Weights of a small image VQ-VAE.
Model: 11.7M parameters, encoder arch resnet, encoder norm layernorm, encoder depths [2, 5, 2], decoder widths [64, 64, 128, 256].
Training: soap at rate 0.0015, 6300 steps, batches of 64.
Data: trained on flat shapes of many kinds, plain or patterned, on busy backdrops, 2.1 epochs.
Rows from block 2 of the encoder, named by matrix and row number. Rows with one number belong to one channel. Each number is 128 + 32 x the weight over the matrix's rms, rounded and kept within 0 to 255. All counts start at 0. Numbers have three digits each.
# convs0: first 3x3 conv, stride 2 (encoder.blocks.2.convs.0.weight, 192x96x3x3), inputs 84-90, a 3x3 kernel for each
# convs1: second 3x3 conv (encoder.blocks.2.convs.1.weight, 192x192x3x3, transposed), outputs 84-90, a 3x3 kernel for each
convs0.45:171149127107118070154067104116111069120131120186116177126084122163163146166193204118152182183159179174109124163128054116118058095151174090104088120124052168104114120146141151135147126140115
convs1.45:107152115074142067151159183123146137151125075132045123120103123074088140131111152083091117138131161094116151045045147149152137158090112092066142127126099083080051121119108141091194106110077
convs0.46:117125128160143054132116153134152185134051159135138143091101106208179129158128113108098155059096131120144098165156122123191115111092122108171090108173182099106074118096077141135195153147122
convs1.46:096066112110154050125097148114185132133110123137073102151090165130121125109125139109102124139114081150088122127144134094188182115062063110137117132132096139132088100081157182168119181153153
convs0.47:122153162147104158139150124106185119100174147109170130159124150128128113163156163064109109133068126167074088131111169103165151134147121155127114155163139134158121143119128149095120135124095
convs1.47:130140084149117114144114106120117069132160187142188166109143130200122114130181213133151131131157109084146126152069145133150147152184093085043096089176159106125136103147139161118134108140155
convs0.48:089068105095102137145152091114163105172122124143135116131111105105119111150117120126165125136174180129182073116131147170142109127131143083107103126121064164109192150163155150108127089096110
convs1.48:120139117102154122154145128096106127129127159111125127109154100148107099124072083134153129113124062110130222177160092155156137075042104103097125107134065147157142114111170157120100149139087
convs0.49:095127200095129142131073098086141135137126136148166133104065167079109168155155121106119109158176160154163111080160153140107124135132105138094116078132156155171097133100114125119100093143107
convs1.49:156063136066031143128178157124127123126109141113111105099151094089149062111110147137129151119125154116112179148105124126100152179144124105158147093218112139072082120104111138137145149130088
convs0.50:162112113171206156075116078147108120100115149130138148131157108208066160103155133122157076148105104147196174122079101152169108101103099101150095110117149113138171103122118138081145188171118
convs1.50:121083158195176070131096151069071144161109136131138108110151119091120140104172112156134126172075146120062144155194255154130178133151125126168164129118096087136122154142096188096096112135112
convs0.51:144141117111089126105103126105124168129177134110147169178118139120123135148161113052097114110107144118112093096142093140070120129125123153126127157084130100149099174151177098136154122057089
convs1.51:163107106109121141131158099081148168135108113144075098136166131066148123077157136129105093152154156117082107114131068165142165115120073110159113119113181086133164091135157141115105153135095
convs0.52:219115146108149165101149136147180126085124124112120090103142099118104079163091089146098205067175127088097104130104141096183117059139105135111101091128084095107078095133168116110163084125137
convs1.52:141136165131082159111131152137168133126180110135129178143122094109099152077156122112149179115178123149116111139117063125077090104195141140160124113133087082124152122157146132134127127128101
convs0.53:083118132155131118185160156083085106084092175138123137097099072115126111141137095099128120124159125138093066123133088108126202038126093173098124148061099095081148124086142113127127109126159
convs1.53:148094179137077036117144092159114104121144135154099124107129140142155136106129088167136116098144116118166140115180133173110101145171143087159111099118144092075115141074143151130114104125104
convs0.54:157148119137142096138118140157153134132142092135098177137171193137149095101220103138082116079077170124133095131122107141130149129131107065133155107150126127113173095114109074133155119082189
convs1.54:141132116143150086100141157148100125108182140118148200093114132153169044134131090145109116097106130114145151123184131059119116158158063167112160134153138132109068107141133096108131141183072
convs0.55:105188129086106075101056111118128088165126136127108109134104141100100115118169160157170098120148137173136154108104121124171129113157081121093122072192101124116105160169120195096103087100128
convs1.55:185127103081157119118115167149131150108095141172109131152101114127066051135156155106093121106054160122102140130111106124165094146160168129127157159190100128222164149093105088108145085178141
convs0.56:108104116133152107097122150116136139163156114135181174086150118120169076114125107163164104135125148141094114131158165100204164150150120077111111097122115107103163081153083177129105154130121
convs1.56:131135105137103191115151081170133168187121108127143121148096093170176084089109119103222151141111136132208153103128135159082146137062115149173137129151122162120208099142141112133095123196088
convs0.57:124184111147107131134104097117081143080112089129137140110124129105122125142126130116091122132126093076175116157087160182162121197151100146125105065163114115122081105126163137144145136140122
convs1.57:190124150109098129089129141128136175130090131145089128104151138177097178141100085116057140142119122045140085140174156142123031095094151107145153152100088127136167134148139091153119133163117
convs0.58:090143104128163128115144171156182117162073099119110047129127108162148140164159109087145161041091123190113160146134137119098078084117115129179106106155112069161130077099211085119156184124145
convs1.58:123146146122140109147177094122108159091126119144115156201132118116130133175144103048172196078098160117155149122119125106178140112143136117105105155191158142189185145119108106183106104172113
convs0.59:107088114161174103128132107102101130072129107104134172165154055125156159117111127122104108131063078127192103110088133105147145146152106160058071121121137126094116130183141185079138148133074
convs1.59:096104090126115052112089081085150104113185119098141127132131093140187091166199125121084110168141110125137076154166108132100144068095078129138146152120138158144127074142154138101126107118118
convs0.60:119184099150148088146109132084111116046088182066121146113131138133116121140111119102181193092159138127109139101136084109125157117164162157095123117088118171112121127134129143174103131086120
convs1.60:126174101130121140072099091111131108133104096074153142103182145136075149126196127120162171091114138102126113125161100132115138105066091082186122115102187150160123086123107153081116135141143
convs0.61:129127129126117148119150143153101129087124166107119137070118154076140101131112161132112118114159117118088079086083081114076124162075073089081102118096107093056122137140145060128164097109159
convs1.61:176143153083126168121125155145138201096164137167120088136141120130155183156165145140164139125121104152100119114128126118086076140173150101109104135194111068133155211127134130163145043174102
convs0.62:142169097159143102097172149131113127127112116096078103132119163177123122121149121129079099052107186136142126101124121131042106155107127088091136099103084143116121103131100128143078122130122
convs1.62:064106135126125160147048119114091101133057149113104106185140094184156106176134098155129114128151144160152114144138121089130110129126174136157133134114122159151160124090157086126110145143118
convs0.63:105109106130145104141105136122071069091145092102130173104096136085121118150177203172133031142111139133136131141135124163106068169150093071121145117129118170125143105131162128135122030071102
convs1.63:112185141161139144109158157128127084176123103135169168135141185101154130116126129143142148148120071077116087140117117110123127100119115177146123110130122139135155133134178161172113099174115
convs0.64:170122062124130088111092125178120151139200148167203172176158113154143146126109166164113127134124129120190107114132090111106119174179124113127085090126125087184138110120085145158110130121111
convs1.64:111080153154109156130133160111134081178105132157115078147127122186122161136127151124076091160208127098212157203159136094114067080117146060189146102102106125051067130098135150156117104111107
convs0.65:172068140102126122095146201165103157112166096103063152123128139143125183042122146162143127081066195105075081195121165108123108090106070137161174090113141137105126125191179145174105086067139
convs1.65:081125134081160141149160164103142137134069150118190095135102130130127120142108132151145112101142106116160111150122132139158195166153134172104067144123176147040041149132135140106103100125122
convs0.66:082134108085159100123082047118104165114158080180112069154138115152172181110100138105076131117100094106105174109182111096148140123145136149149125139115039112128150084138141136097143134091132
convs1.66:145142177119198132110141143118119062185104122100143133109151120109075149125197096166113169165099169125182167091078132058113082161080100100159126116104157142181129130120108108152096166152121
convs0.67:136121147089108056099161132138161181144109078150105134106116113129164171119144171102106147170147155099152140142103132107149167140128137141073173130173137147125144110119187207173190097151116
convs1.67:152085124095131163168122109183076119114144123095136104111124142116137172115140143180112106165156137134158117118142118135179112151148132128130140112085151133099119169082139136176123141146159
convs0.68:116077140105181102148140094088124111152109112159068112105106101180112150204113153157160102134072138166162169135061057122124186148124144192145144122045178154120173086138093124146148114108152
convs1.68:132105105132129152071153147153089151084123106147117122112120120133107147127130136117146103128125113073105160147199102150178124120065152102111156048133146068104146079095170134157141123103161
convs0.69:134144067110171104152166153132215064093178178139176109124132087162187180145157109105145144118118111086090194095100143134151144095129195179139100195108147130104160177120157113166135136181093
convs1.69:109108141137121142123159103103098153149136101208119177180190123126169128177128122150215092150112089182070108117158073122141076062089092126128106114112118134143185125134108082118134151150139
convs0.70:094154179094161115188136129166152043160153142143081087057069071109048137109106129113116072117075124050104154146205177156132147131086052103146108084138122157165140153117125188056095096134106
convs1.70:091107120132089156105200108144183157176123113122124137096142096123126128158139116135114125100053156152133125051113184062157101117180109163148104123140116106088161110143158090114126160144157
convs0.71:162076091189078085167089120127097041138161174061106139094073116196199168128076216155112140108149076169196203099059102106211183089025118114139124143046187141095101117120129119124113137193196
convs1.71:103060115129065185131129131160115104090144146113108057123074101137168165170173142178154112117100136180138171138101167129108126151092109137058075106103143183127102097123132160156106087101113
convs0.72:151068087126103142124127170207113117148131109114110141143096152119095140082151116134132166078118099117134127097160140124152117164134141168171156152177140075143149167151201149203157115181121
convs1.72:108116162091163160124052125125147170125105090108168165125151161185137145163098111134139108133133174115134183159207155070172062129141117142148094138088200118126097171161173132143169163163112
convs0.73:139153131100117105155106125080110117093043131179152105096113098142117125137160092100153154145143149101120132151126146094127088175079181129127118104140122114150109138137116122160083099112172
convs1.73:144141121136073082180154091092110150111106070163179137132129137156114110151106118110128138072135141148166151158088116107080092129206191144063115195196125114094137142133137147117112128152126
convs0.74:112139168131148134146115158152150129128123138153148113173168176099166074166176108099172145132119058131085077122123130130086163165134136127119083130114183167128166143137106121137086153140125
convs1.74:156121122081168079112135151117160084107092110096115143115179138130158122105177020160091150162092100179119147053145209115164179036154124131163126124067077131093088131082172143126132100132119
convs0.75:090159139103118098141186093072151142128049104149134178172156159127179120109135101129136072139147112139114059121138130084111158136125104103104167157095110114117111126053106120150111140106156
convs1.75:116147140136084136195165127134099131137115118099129187073136162155066088114143041147144133118128119080121159147173162136088130163170106087157063177100120155130095127147150107156079112153161
convs0.76:138115078091085035100118150135088142093149133144159149092153169098120143109153108138189105193141146108116062100119152171098125105075068148115114107123121174131152123119119148094096166116106
convs1.76:137083113099153093132144144089110149108129130120145128129147130111089185087180071161109119117105133113099093107173140168163181122135102148153211161125106162154124131129098163137096120125102
convs0.77:164135116095164104139180141073152088065132098097146144169186148125094156102109123164158123117132133077107140105173114162109117151135157166133156167141099085153108105166133125100128172092163
convs1.77:098120120091151145108099171179097155112141076140109074115110127108182133165087119115171138117083089079143135155159124162152078131208153195063090095139154090073122154115147054108098104150190
convs0.78:112101209118114161125132161122135146132106128128125109107138182130202104114159115104145112154131085121116148142100090099130150108220128120164177112139162196188106121132125084142124087099109
convs1.78:082121140062112136117166126142124145090076141113141155131097152084155125144064079160092123141118133104116129160107135111143111181167138170106171202150116092123177100126175149114119154109094
convs0.79:118145153100126098186139110178086111099115158101084106091074129131115111125102101113083112136081126072159135130125102121196195165077123123134100084149088111111164143104122144143116117090169
convs1.79:117154175146110134085143113150132143204173150098088134130154127147150151130132117122110145136146155138255196140156097114090132084089152131116202145207086120020084116098101118101135125112123
convs0.80:165134099131090136208141155107094147149185141165142102164126161126098130146160106136144158154146100148166145160089119112118098129058136113151138136134185141125103190113158128139146120121093
convs1.80:096123136155163068139151099135152104083156150137154184158147119143123109137134150147099103107100166137119163107148036130147126095128099124159126163156115117135149077146146091173170137144136
convs0.81:120090166114161138125124148121132153126112120151166136125132116192130147099124127126092130102145107107109128118142091172114119099143091081090089140174117127168067137150145131184143165146124
convs1.81:085136108088161201219073116149186114128124158083124086101141126172148135140154105119139150114148114134186151155132193099120125125210102181134129160136128141135143122183132096158138168143087
convs0.82:122144149190139182161174198104114102140135177126100140167078121139159131108055128129104140123085176119181148107135110180124122127103104151098146107102157150141131142149130149143115100148113
convs1.82:091054098176080133162118111083145105131139126065162134143124117143124100138152120139147132130146105102136112132187138165121109155161146126157094061116157127130132141125141154137121112102108
convs0.83:136133096156127127139129110166178192191125122157143085135106126128172160125187106121083168153132150094092116131140197126237175106102159082179091171130163167123158083099162144098134107105160
convs1.83:171131181150157112181140145115113099122118127172111106103142115142090132144136147177163169107114165156150104105139134119153075148102034132167122113174113131141167136187105157127153101156148
convs0.84:090123150096159124113144101146169111139125148158136114121166171182160176116152145145093201114068216105089132146141099189092174114078110138136106156176132128131173156136126152127135168150120
convs1.84:141111159173126130145103197127103099138134129161090075129117105108155136118080143109145188172179176093125140129134095124120091180090181127147161096144119110106118127092148166143108199140125
convs0.85:111094153130132163064088134156188160212187167174136068093115118110146076110170165055056147084095132112131123093093095076091112103099096121135188095117227097181180104133105131136133134077141
convs1.85:099059104107147074149137069158109127174165080136130117121161112129227101109110178170099117136111143119101118130076137122096146088153077084189190093146157130107071150184073099134200128163139
convs0.86:122174141152173124136159147143127153152156158190134121180127109157110098134164127097124069096133073149141140100078195163095141099106125120129122160158144121110117180136122156092122138143096
convs1.86:115111104080110143113126144111087123047117089162122131126141080081146125135111146167120096173188157155146140155149164108094050141110193190115110136105144114178160141162065183112088160136120
convs0.87:128091136114099108163078139111176145131085092125126101192080116136138097022097075106119112103074067124108120120091130107162152149162077102148164130134150111145119161154105079135155154107108
convs1.87:128102120146130090058080128154156143054106107076101125112143087139114212141136083123129137136121139152134167132089108170097135165148255125141147187153075128107085090110143113127101131109131
convs0.88:163169083164106102127092102134111099103117143205115153168204197111154145102161144130129173117105115123080081153099111134119162124170129164156100156163142155089160108148077135115177102141102
convs1.88:141126129199128139107142125137103061146087147094121150132122130128144128148161162126110091146113137109145155159108094151128110129122167138117073153107107171161207139122122133083109158099137
convs0.89:176141161164108135110141146167180148123097162109124114110178174037147095114147166164125178114195117131090111099154084135109113163177172143069071105120118106138091084083082172094102148135098
convs1.89:131132170171132141110133125140164113090118132131114111149157135153100158138093122127155177112129147117137126121130141138027139132140179136070030154124151151125129154134152160128109129164172
convs0.90:150149159090097150137140156200110185127109149140085112107110148142093128171111090108066125133160099130166132138111149182149163136161147147156208179192092151155078122125122136197129167151112
convs1.90:127164118116142139112106111153183181116159120109147139145128108174124148156065150145128110145141170182161099134111063074172185137150138225128098210130066137114089134163088126114139161104126
convs0.91:177104174127048190098122147059175135125165129136184188064084117119114139139133140124146114158071095147118167148147159159152187137144144084153032141146098166108149092082152114115119165136155
convs1.91:132130125123103089106087161107124086153187146160129118162124150160110097187156146160084126131115135111128121169142136183144049132103110141171072133104089155179130178079135068145136122108098
convs0.92:128132162093138114090140151121123102142120128172167132073142095100135146127172099133091132152153144098123162101176132123137100103086108102128153191146114117173110120107124101115190175163102
convs1.92:086147121138126131119135152143150150129105138140099093133167124148168181106128110108138175120126139069093090040151134159116151116129110138173169164074157106152115116091141082095204112101117
convs0.93:162125121099137148086146125088186093147069089121172091130178129124152095102117133093072115177142102155081102132127157154131148101073110106130130106121089124141124179121122162145146120153127
convs1.93:123126077133101119102105112149122109121144145098152102139138115126104131194139129131129101123084086127116142112130121097070118140137163124185109140120093122114107144104156121152086125157129
convs0.94:071141121115120141156086135148081147082191151115133126057082179088081148106123103109126072117126165150105197149127098142089074198180123138102067101170126167103131127133090136142104133065118
convs1.94:158075130113190171148104105104129123120106131120092141218169086127182147193119183118097134128080109085072110120144148118118150121122140129101151146117110167165068147093078114084166133102134
convs0.95:133157132065092132144120132145154116204141155142072086132109125183070067149106154160140147120119151095118126086095098133081126148108174188164116104120123097139111115111107129139110154146098
convs1.95:101189141154143117147142074153157141098143127130139147128182124170131157139145112089190145165107143120141106090133092153105161161121123100138131127098108143120138182152109128167139134108127
convs0.96:133112120130118163095160114093180154143179115147205100082033125111146172105175079120124156103135157117183084155167141128206176164123182089143114137153026145120169035233119107118113147136106
convs1.96:146178153153096153161118112128076136142119127123109161136157174090173132116129145075115161041117137159121127142093143108102162120112104225088136095158117179209100120136143098124173165122148
convs0.97:116160160132188166132154132137108112110142184094045060107135144162195139128148155143110162109115134085078176147132140133135160167157139105166086117115100163088104121113129124090053159152173
convs1.97:149156128168109144149135099145062141129158090127090150134151141070081139133126187125157105120162129122125128116130171098148120129133201108118133067136131113132176074129130098107172116151193
convs0.98:106123135112129120105097108113126121100184091141158100117109113119110126152148149087179191131121150100135104113092157065128131112141113128080124110148105150109201128172090134169180141116115
convs1.98:131092096134174153147163131187133088141077082137155159094121140135115078112119121114124138108135119121120142145065113109131107133127103109129099141057099182145184113138118083085144141162139
convs0.99:162125105060137085120106174162116109146179132190122122179125103161107129069136129126136091152158148109105127128070133126105137137125154116075139145127116150114107107104102148085110073081109
convs1.99:120089152131107174127104142145158145128155062130100176148195119163159150138160103114125147119062157121126136159213139161120122127145139130133129072174133105129131127179142107177141113170125
convs0.100:119165147125188123123168165170109140130122146152123142160121111150146126090145144145177172191125204116150102138094172108172150110105143128090162141100041087130135151127076094078066168103076
convs1.100:161215125171128091109103163125081150178136120058131164140117159083087152123177129120106137071112057097137080138125106161128128133167120134121151141132160129175170128126103074177131141095118
convs0.101:129154133131162118070072084086124145182102132114103119108109155123147102147105115088115123137063161182169133131109074107107106156108175104131167109113139147161127150180096108142090147101100
convs1.101:135104098163130110169119182172128094161085147149101090145163120164131109180143152146116105131133092126152118187117126090140126086065125143186124084148132130091087128075126100180117134122166
convs0.102:117144096107115103144119081142123098168192203073019159079089160127131149153143210129229129107112193110076072124140153155114181163151098104163138178130086101135150141125159082075149109052130
convs1.102:115083146064121184142074119104091090120132122149181090168167100107105119096111138114146120128077086139120090159117119170161197052136117145064076175146123154068133099157138095058117118105091
convs0.103:169100133156135140119140086132120170161182140105138122162109083115172049092127140153090090166184153109097117152065112132163117122122123081118114090097132171083095169100102081110126161153134
convs1.103:081137118108108140144105129117111083169100113158119132137142135141137134179100112155130113156151092100141089134146116121142110124143147121103100070134119066123148079099156094165127148131147
convs0.104:094158081107134120097133147078148147132133126132159177207124114071125146110107089169122149156144148107173112080154209191163147133150175135148140123113160049105139136121168122129169138069149
convs1.104:142118084116133157132218120136152107082194135126146166115126120132088103139121109121118064143117149126122165125227066154118118103136185120144102113118127139083098175159046061087121141117118
convs0.105:110147117142181070165156173108204150169161154153125093094097116136165069120156149159175164116118150071087170113152140153183139156164084094123107125169142142125179160155190102157138144168136
convs1.105:134117138139070149126155118116102138176086112179125086128142132131129121158136100204099196165117167158115131059089077145205142133154134157149122122137204070137109125164174141145137126085134
convs0.106:102110106163077126168104096137110117208148172150126063117108086183138144101171175146123099099107141125186158106062059087132144109087131153129089119096135079118171116102109151136105203159101
convs1.106:166077098121139149074125139105128107118138163152135160124114136114084132179144149194089110150136157108132137084077097153086101082134125149048068144148125131129159169129080142126141138101117
convs0.107:174156117159173130130142170129135157169149133116144094130128122081128125138152103090137099112083119176050163096098095118164101146154091116126116127094104166149110143130071138080126173123162
convs1.107:163133176162095089087162078150153164143131157125046156117120108164120153111181114158167086142139155096169149108056062116090136141136150076161150091160173128083115126158144134100117127114142
convs0.108:110109131059155133180110174077149178104115083153141167113082110064124117127122094137130140142159128130184074135159091145118168147138130096100111111098150098104189144180118152174115150163097
convs1.108:120103113121098098137102133190110147114105142121110145117136154135138112118142154120135128122147168140123136101161141199161181083063129115144175131085071124124130118113141148120140099158113
convs0.109:159130121140143133126178076126114188049089136141104131094150162157165140111139195103143130096111132134179155153143104199080121174050089154142163083093141138143127127140145100112164135084138
convs1.109:128110097116116157121100148174154128182122128106144073088130108120162097104145158089132113097098099088123100123166120170095178107126146152082134100156156107159170157138083135072162081092141
convs0.110:132126103123137144110156116112070107125117111157164125134115158073115134139172109030155157191098112159131197145164155154104156077135130111154155108120130095108154105177133096125123175118116
convs1.110:105108140119139180146199196110120111133110154136166125188090116108088125105121168158107130165097167101127136165156186160070086125112191127091156117129118136111181157109192125089137099138137
convs0.111:157145125101079177180142133083111077112122074145145160096071105109133095099102145167144121184111119137113113156118101126202138163133127145068117080116154145148123083152139157120113130102103
convs1.111:157139128094170111113122100187143090120114115152122060127167130184150134134169153120088139116129145107082064109085091153145159143102173114141124123162155078128153133115136140116096165102122
convs0.112:137154121168134107133144118147105109129093180169145122150191099118104131150102125138101146112138078134155125125148073153111147123167150130150104133099080139149153136156117159156123117124103
convs1.112:092166146133176057141119100091144098116152115104142101100111142170145149072121167112094111164136135140116136111077035170159078148186138139184166129118089143147150114128148125131179077177150
convs0.113:151085102139134106132149084156164165140189090108170175157136135140143158118060162125184083150150137068109119105073163152093155037168109088166109130080155136142163152088105141144131078113201
convs1.113:126177130138071224128100150143113115109123120072193148094116098114106127202120132108111155137137147113116135115148151150105100133103204145091194122133084117150119127134129113085109169147139
convs0.114:161135116166171125123107119150130107116163169112106094159156159109139130154092057148122146131113087069141166155146163133089092111154094144064108179128063117108166072209137104098131178047096
convs1.114:144131114158138166117133143193084111073146122184169105146098108119132126107169140111121141132108111086046155120119172107128125131117113178143104106180119163245192135200123140109177111114174
convs0.115:125129066133121071105154113114104111092086181130140164194169146128095145150143172161180120108176163151074123126161086124147122135165161117175126143161117129129091084158158105112165036113103
convs1.115:166130114142133153108097105088107116110163112185170132103151191163098136115129113147138126119102192146144146179123174161159124120114106024123106146053103101111117151150112119142134160131148
convs0.116:158146111098136141126071133153128123115112154125088166119068124080122113126207163156102162087148069095097149146156133134108125145096095139164079152153145077142177076185113164112141154155158
convs1.116:159122116106145153105157122113123140169162100161100158087100116086096181104119083112104171143139182169124132043119119117118182073171182093170049128093121137134088171174107141138113115102120
convs0.117:146147176127124169106126075133102116105166100089177141110096137142099100178137126116101108170130139189150085083126098129098137137123121148152116158119107143129103135119113137151119133176126
convs1.117:160135128084135110137114143113130119130130168093152143137141102142169131128107089205142150203164139165142066100129120118117094134105052158126125133108070115106130145162124154142106181110104
convs0.118:105113161110095158092084113138074158185137207161113127093146123095151150158151145137132162094135070147181137092048151096125172129115145126138145141108138084112104149167146117124144138170159
convs1.118:113152125144109133170120191124139166178137160138119128107153123122142148149106173084142144127149176087135175167095132156102181111106071164120102126178092115142169131087170154112103119115134
convs0.119:138154122103124153093089110190153130148134158107142144193163088218090107148158122149108072149172140073135116084110147109118203128192086160142119132118125170108114107182185152147094109153179
convs1.119:166171145085149160165081113135108162115117130155119127163145157126137091075083112152144112160097184199095151144146141143120135141125126145071154083139133096108143120182152107114168139142122
convs0.120:159089113157119124133146111130083061141133145086166204121191193142151159193125041168197176099180229098120146136082109083116126151141164168112142088138106103154134121214155147179160109036131
convs1.120:143155097090158118133156138129126145171169169082062101110064127101097125213154118101151161130121091183145125184107135114141170157171138084076090146214115092113115135148083096136079182126163
convs0.121:183174126163144132166129144148127128109116086116112094086099152111124107158095138152075123136143148113137127140135138161089123094116119196087143091102113158076112151078155112113119118116137
convs1.121:152150140118126145132119128139130164120113075121117108136133103169160123121096128079133155138111106088136102174054110131109165107187188153181133103136155142133117138127174153127116164205075
convs0.122:179169095126157151158154164109105104143136092083133101138133106150168123131125143152161110084127134092124108153174074116133104140114166153125117113126079126150101115124130099098110114144096
convs1.122:093142164134175143131123117139154191060085147127095080086133121078093114132152182190170105139085108169135105183124156128180136085136150089147152145102132153158123125117183142124129154146112
convs0.123:130065124103116062199137085124165174179107139159087172048123087129146148183111101109057165144119128127143137144161129182199177162131117072134124126134106111129124117139075139141124162150117
convs1.123:126149120129171090098141128148120145115169126161102051160172164181151156137091139166105144154125100162172127097192175138148066122134112148162146155115108209120144151184110098152090110122108
convs0.124:180148076166146138099094102196132157092189094159181125136186134128151069125048093118109159112119078124122133107159144152138102147113123156090129081145094096109114130104101140150140057125111
convs1.124:128139119172144076095182183104153122123127100133056053084075128135112113151134140156110104157107139140126111107061149137135091097138138120117101152144138107125088153104162124102107114154059
convs0.125:119114089085106084093106156184186138084117180161065077132117135213163148051095115163156105151153128180124134104123097112100131116168116112125101105093088169150137123145129207163107069032077
convs1.125:112087095123166163121157206112177104070103176183124076129094089132132100108145124125129094096168084129128130129125115157180177095152111150098106113138182171165080133118142172156097142163112
convs0.126:097109099195120105115177146128132148110118160143098178033169087184115156126128163116075119130147142094110108164147139143126089118108076133124145157190090128158104074089182154145120137127158
convs1.126:153105121148138109127170124132140091140079103098126118139132149085119134127132148132109094156126104120125118110108150177183180167146173111144137170084146144120095138143127182127095092141147
convs0.127:102123097123132087113179094130176165178131135194194131102088102124085173120124148082156162170141130130109126139129185130150121151130106177158146134136100167161081131148143104169157111179151
convs1.127:171134125088155104182169143118133107161147109172159160117113149122097123151170092127079146143129183164104110069131119128157180122051125123139110117111188195173113092109105146107102127103181
convs0.128:112087131141137179195160144119113085075123116108141144103136115160144178156137145135120126182174136080143117134138119114127121101187085139088110098070039154083179078119188103099098105087105
convs1.128:169133156057060108188083098076057111119123173120119130143151144147113137077090142141189111137145095104119097136067119177106123139142094146102183156139113118077097097098160106084108132130161
convs0.129:138117141097170080094125110176154100230189110097153138197087100136141122146117131118125148152129160109146106115136177155132153143058151147133129139080073130121150084140106089066119108123109
convs1.129:162147045111089105127146171137114109074117140159111141141136089119100117156145107116123137176151114154088139099124111167104087189080164135127077077113156131059125166099112113161074157180141
convs0.130:138119098104127157147087135093117164137202123159133097154163135138105179180139098179154053146138150175104130090102145090075142100133133113075099106085146136123115117069126132119106079099118
convs1.130:111138134131124125173120156095137123084115154113093188120129129118178116116156109121159113130121149098102134170087096176062086151115132145133116109159091158191108143125098100134000145132082
convs0.131:120139123132134161115144110144124125163122119144162117132158064114138068099182110109148165140144110137131121131126114133114070079138112110094165130171130125148127129132105144127105164147122
convs1.131:139140107148137110122147143134161101136155153059101081118098068160165137147160129145163088131144096113155111173117152090109134057147107073141125106154157092101095142118161084102101101156126
convs0.132:073130099112143171114123151157147122114131166095096132130133081117163174089105185156146130071122147135150122136151132174117072092101114168181119120123110157145133121093115120091170170116114
convs1.132:136116162087106119094133148148057131181140151118089105086232057112095173130108143135099127139139146101166156111094130140120165106116135109191167148089108140089130137121107128073147154097173
convs0.133:144098146135083086115076113139102076166145089131123140146140083145125107122163185129096153103145154133141145140131098120122126172166164140101130131130091120134140059119119107130100107126090
convs1.133:116120126077169108155111131108149126150078113132163150072108142120131163133105141124107119088161143139091113078129180208131177122143152165202111202085104128101146100171129136124135142160108
convs0.134:099095117085123132142121156136152182108125186133069092122171170103146127145159119109113128127137112121094108139100127150156153222192148117177139125132174149111112101161198102091135079024074
convs1.134:109080116109126079121083139117123142111133092054108080128077099104059108110135123116102139110148161133131136067070119174110125206174190170139149116095129118058114134103146116150203137136112
convs0.135:193159097143146160127148102117148200149156160139110123107139131102127106153122106080093140119093169139124134129125111137125167133196112164125129176135160134119153150141140122118152148148101
convs1.135:139114161079124129088081165145138116110102139145122082109120092105091063091163120108116075121080161169080131121087084182113170122061102107141124168105083121098131128151119140121065130143109
convs0.136:162138139150111131134066117169099143102106109121093124167148118103131109068085119143103091133128177138124090136110094133128166090113169143131116164196200151155121136158133130177177191152131
convs1.136:111113109159130109089154170090122170149168178198127110118129126168127155141101116139180107130122072112081145089098108112135068146122215133154137147141158150077127120126148133184110148098129
convs0.137:162153144144143100155147111149164085113156126192120154149147131115142100102124143149106135133077165118148158140183155109139095146120125128135087147103129096100128155183139159103116099129091
convs1.137:113129168153127122129098111121163104147120133167186116156114143110128087137174102101159107107142149156131143081139133101166139131109112150083096156087112152096118150070097146163110130119078
convs0.138:151116151149105177096142146144140092135096103150099159111118118112061091159129156118108101140093150101143103136166153129134145100100171180169116081076090132129104144124144102137133181165117
convs1.138:068070074159081073120135117098149158125159104143160139140202087167078197158130163136146114067126147126148129100118078152056105131132133068182136066125105139128177101095131116155142138153150
convs0.139:137168168148188195153124141148183185135196118158112102124096095115100133125096123113103131149144136137162134125126207193095159153128157152111131031087123119123133132095142115141117134103128
convs1.139:138128083179173138150153123134152188109112122101148144125135107099119101107171121129121086108142116093132132066116132120145129133132089144092155098095134131099172143165146170135117133171085
convs0.140:186152138173116102143138115090120127121192118121168145168114166115115123088126133143153122134094158154082097100135153149201142118149148159112131129159129085194104120126169151132126112109147
convs1.140:094100080110179101166101136183136169129125144147092119155061187093189123087120110078123132157124128153165120140128211172090106114183136110149096153098137115126150104165138105132120158100118
convs0.141:105161131132134171118107144166101163112157151129122087097143166105122088083115128148196139157085091078105108108054126148055157114109131060152170143188156085179144138152106077110083069078171
convs1.141:148143102181070072128193116145115101130078101094149139093142117113170126196129089128191107111049109131145118155105167186156123165135146146105172098122141152161101103079128122160147202132127
convs0.142:119137154078128059074153155081093095102075115209179227147139089111101127144175142146131136131151123095122105121195167150227183092069087123144104139114102108121125094145114145156103153129169
convs1.142:123148158189091219156136113113158173113114138087099103147114140149178121115105082083112141123126117184106060106062145143163084173160172164145097138143124116058131170091080138150155089128137